{"train_examples": 195000, "levels_per_channel": 6, "width": 320, "one_sided": false, "batch_size": 64}
Rows from block 8 of a small autoregressive pixel model, named by matrix and row number. Rows with one number belong to one neuron. Each number is 128 + 32 x the weight over its row's rms, rounded and kept within 0 to 255. All counts start at 0. Numbers have three digits each.
After each neuron's rows are labels from the 100 images, of 14976, where the neuron reaches its highest value: "strongest on" is what is common among them. Only what is clearly more common there than usual is listed. The data: analogue clock faces. In brackets: how many of the 100.
# fc1: MLP up (model.blocks.8.mlp.fc1.weight, 1280x320), inputs 184-229
# fc2: MLP down (model.blocks.8.mlp.fc2.weight, 320x1280, transposed), outputs 184-229

fc1.587:118157145135107093101144099106076136062171150147120144073120133119123149108139116115121035139118130087146093142060129070110185159127146141
fc2.587:181072174115144124128164185150102150131200113128141121145112148157146110100132074156104097150111121118104135053128122153141157159091107132
strongest on: square case (73); dark face (67)

fc1.479:058099171155118161074133123132114118186123122132115101157168114123121104084087138132149137152092100127139101119100093144125132130207126097
fc2.479:182117149064118156157116184129154131092121132103128160119124103140118153171170144147145129186180139168132132147119126099081146118132160115
strongest on: second hand (82)

fc1.454:112120144183152118129176127078106113138119126123148188109117141074108076186148141145116152157142076154214166186157165085124089105127146137
fc2.454:110127096095120125121113131162083142145167140109089101145117082179179141111100145098114114111111152131091125095190147212096165144115166119
strongest on: square case (80)

fc1.290:055125149158125159091158116138118103139144131077154160101101113112152197134166139121178099119113167128132122146129122227153121151065158119
fc2.290:198129086077073091130074092096151179131135128151122097155145117159105030115101116169129167123121119130117101117120105067124139097180106159
strongest on: dark face (63)

fc1.734:155109117046160090106144157161120113157082071153107152182136171116131138178094168051187120149062138131163078164117144137174109127127086149
fc2.734:088107133148115142160143129062117142112101186133141114086171075129121082081136144157159138171178160149124104146136126097072116127179156034
strongest on: square case (63)

fc1.706:134137109145096118117130147122119082121122078127093137114139199088085150183130117074110136155097050134182120151091115163135067149160143086
fc2.706:120098089150139159125092118109097176113113154140122117106097149163092099102123076124090115222172161148173107097144140131133102121134138097
strongest on: square case (64)

fc1.127:131117051144099165156079094108086031156113195093135145122133149136110122134124125128127143113124064129182067123105132118099200093128137094
fc2.127:159088205100084111114113164160176157122148095159102174129117115122146148110095137092154143200072138110091142080109096167081113195131149177
strongest on: second hand (87)

fc1.245:158139111104135126145105107198113091063095102126084091152172111123057083177126181064099130095063104097126132095146153141142117140107108110
fc2.245:090103177151088085110126179089159137183164138161134167134126136121142143047131126139157122152199187136130149143082142139115129088149135129
strongest on: dark face (84)

fc1.435:192107167101137150083112137143041144153093188158166105164142085158108122170120162065137129134101119100167151146103138145124139112150075076
fc2.435:109133090136122118167112122111231124063182096116118118080091165135129129063080117186125116117142161171067100143120088112141134121147155160
strongest on: second hand (74)

fc1.374:133112181091154074104209134171113148101176139134082110156132108113125151083091139127083145141125107071134172149127113126185139112236119161
fc2.374:094098156185108140131093102074156147144142110059114090085131134139160084137149099139168108129184194187124128118117138083142098133043100128
strongest on: second hand (74)

fc1.738:088125090131182139128087137158096132172090135181170104170105067141150101124066149125124143158179181154150069133125128098092117131153107106
fc2.738:144111185028097148136155130104166107105151182053104147065116152107154116151187110156113159129110114102060162106065168141155072108134163130
strongest on: square case (74)

fc1.604:146138149068159122137152149202118128105160125133134156129156087119140151096118074077172122103100054158187098098148144161163145068159125145
fc2.604:134160133137110134167153167022108127167102119181147111157146135134131136098100127149104080080138158137110107162103104142199101150128108128
strongest on: second hand (93)

fc1.313:159150127096094112150176166125086096106072120148110156105149154131140144125109082138157112079109166166118122139117151098087195115129155132
fc2.313:099134160181127166130091141181091132155215140089130128137124079085155091136154121118104085123129101085115151092125077133087089167153100114
strongest on: dark face (87); minute hand past 12 (26); minutes: 0 to 4 (26)

fc1.99:143138085143143107118141111119104116091075126038134137158103187108045111128111187064093133098119113154147124083100099078107088167125116086
fc2.99:143128102093169115099136131098122085134084140060107188091176098101122133098094169105127149121121086098125069147144201108141126142166123116
strongest on: dark face (65)

fc1.483:133153146125105122138095138120044076140165210139090100142118140129116158097138134066071082186084139138134144117139130116153176137115119138
fc2.483:106091140201117111069146127157133161132177122145165179127143076154159132147119127140171098038175110123133130164137173151068140075141089156
strongest on: square case (89)

fc1.687:148134078091163134058117114116118126139141150155113095125120042162155112133084098138118140098144057190086177114114148114125180151138110151
fc2.687:112140162119121159205111150137145133091099113141132157141119158115121106094189138163148129132130191081152096114116141100126129065187132125
strongest on: second hand (65)

fc1.541:135191142178132117093147180119135183054154161141153135154148121189146089143194190114146146112092127143147076144059089109118154091174161188
fc2.541:091093134157114118093098059069105168127196092111111168102115106101115092090076143111109091167180117091106169136143161116130133119119097097
strongest on: square case (72)

fc1.460:130105188183149131094154106132131154097107170146090140143091163117130136118156149076049177138124122090143078106137173168103151090150150102
fc2.460:171087096113114119154158073162053110176159144080136105179129065111135191099129127137195158116174118102089131135168182095110085128111144150
strongest on: dark face (83)

fc1.261:100127092182121117106148150129089143173121165140133128121158154164111216122091168066120098119135111107082163142145130146154205168162153111
fc2.261:121138183110114111172142160185108116130143110120139125169147108147133160171164109128140113102114142161087091145150118140057097067107122112
strongest on: dark face (76); second hand (69)

fc1.470:084138122103172111127115146098095090056114127110164099111164128129094110156112162147125066102133127111152187092175159153088098075125133079
fc2.470:153105098103079112085162122075197182166144154097070162134109108192152160071092083099121160149127158110088085184088112101161117157121163127
strongest on: dark face (67); minute hand past 10 (38); minutes: 50 to 54 (38)

fc1.244:080111137143103110091105065109195107097107073099102143131201132128174104089136160160173095109132088124143072105142140098214168139101122184
fc2.244:159130128097195085111091154133076136130133130155200122157084130114109117095136115080085125156131173116085120152081063122106083137182115130
strongest on: second hand (87)

fc1.420:094104113106139163132153163093091161179171098141138108136131108128133153118139156140062155131175086144122075116126081139106157145140127113
fc2.420:137165151092130124156148098201119047061098184152151054097123113130120085163122150197217098128117125166106184159121178124084110127165142123
strongest on: hour 12 (27)

fc1.547:106156070124219132144181132143116169143143075103117143131172157114148115159185165116112091091112170105119120162087159140120157132144169113
fc2.547:117156127115085056112149176167078150149142136037168090151154132116158095136111077190144117152102101136106128185148160125115081122113131071
strongest on: dark face (96)

fc1.736:114144126089094150162166100145149120138109129080095154115112113144108161197197122109163093082098164144115115145167151133128114103161113156
fc2.736:162093131128150182144159167141170130078078110148159099095145092069113150148092100133184129101145120155158116189106173097123136072185167135
strongest on: dark face (94)

fc1.623:153178103181123182075110131131135067172127105152140095110086104172160092160141124111090111079111086132107184133141127109207144130131099137
fc2.623:113117182080151075188144141125140148067129159148080139153166126135089120078131123154153148148121167117120064119074137163084154124165139138
strongest on: four ticks (55)

fc1.607:129161163115169057101201119150151147115145177175121123100149097139075144099145158147107167144151126075118179117161144113179075093172121114
fc2.607:126127105168134139171068124106079108135134103134164113135141131158086151202109061119132055142157170157092077124083101077124203166141128092
strongest on: square case (67)

fc1.421:099142119132094113087146124113133121060172083152176137114176122095153087114165158169138082045136119148107128143117141155126163102153154150
fc2.421:179113147173127161199145136101088149152167172107115152133158070147081164109067091129121078165155139072157155125109116151171111151116142118
strongest on: square case (65)

fc1.653:185105105150128153149120090161127156063112153124040139109138086139153128092117164152177098138108137085193101138150142126122097115175117156
fc2.653:114148176135136104136124167143125119144156112112125137092156180138124089140098118107131133139111141176088156167119107108136176119076136081
strongest on: second hand (72)

fc1.358:135148163148085084116121141194170123150165137099096145136076129107125115042103183173126147169120162182154149156136185116107121102189165160
fc2.358:124171079128130145169105136127132130110106115135164128101188106104155154155157112118199084127128120091114106123068132133199115138040130131
strongest on: dark face (100)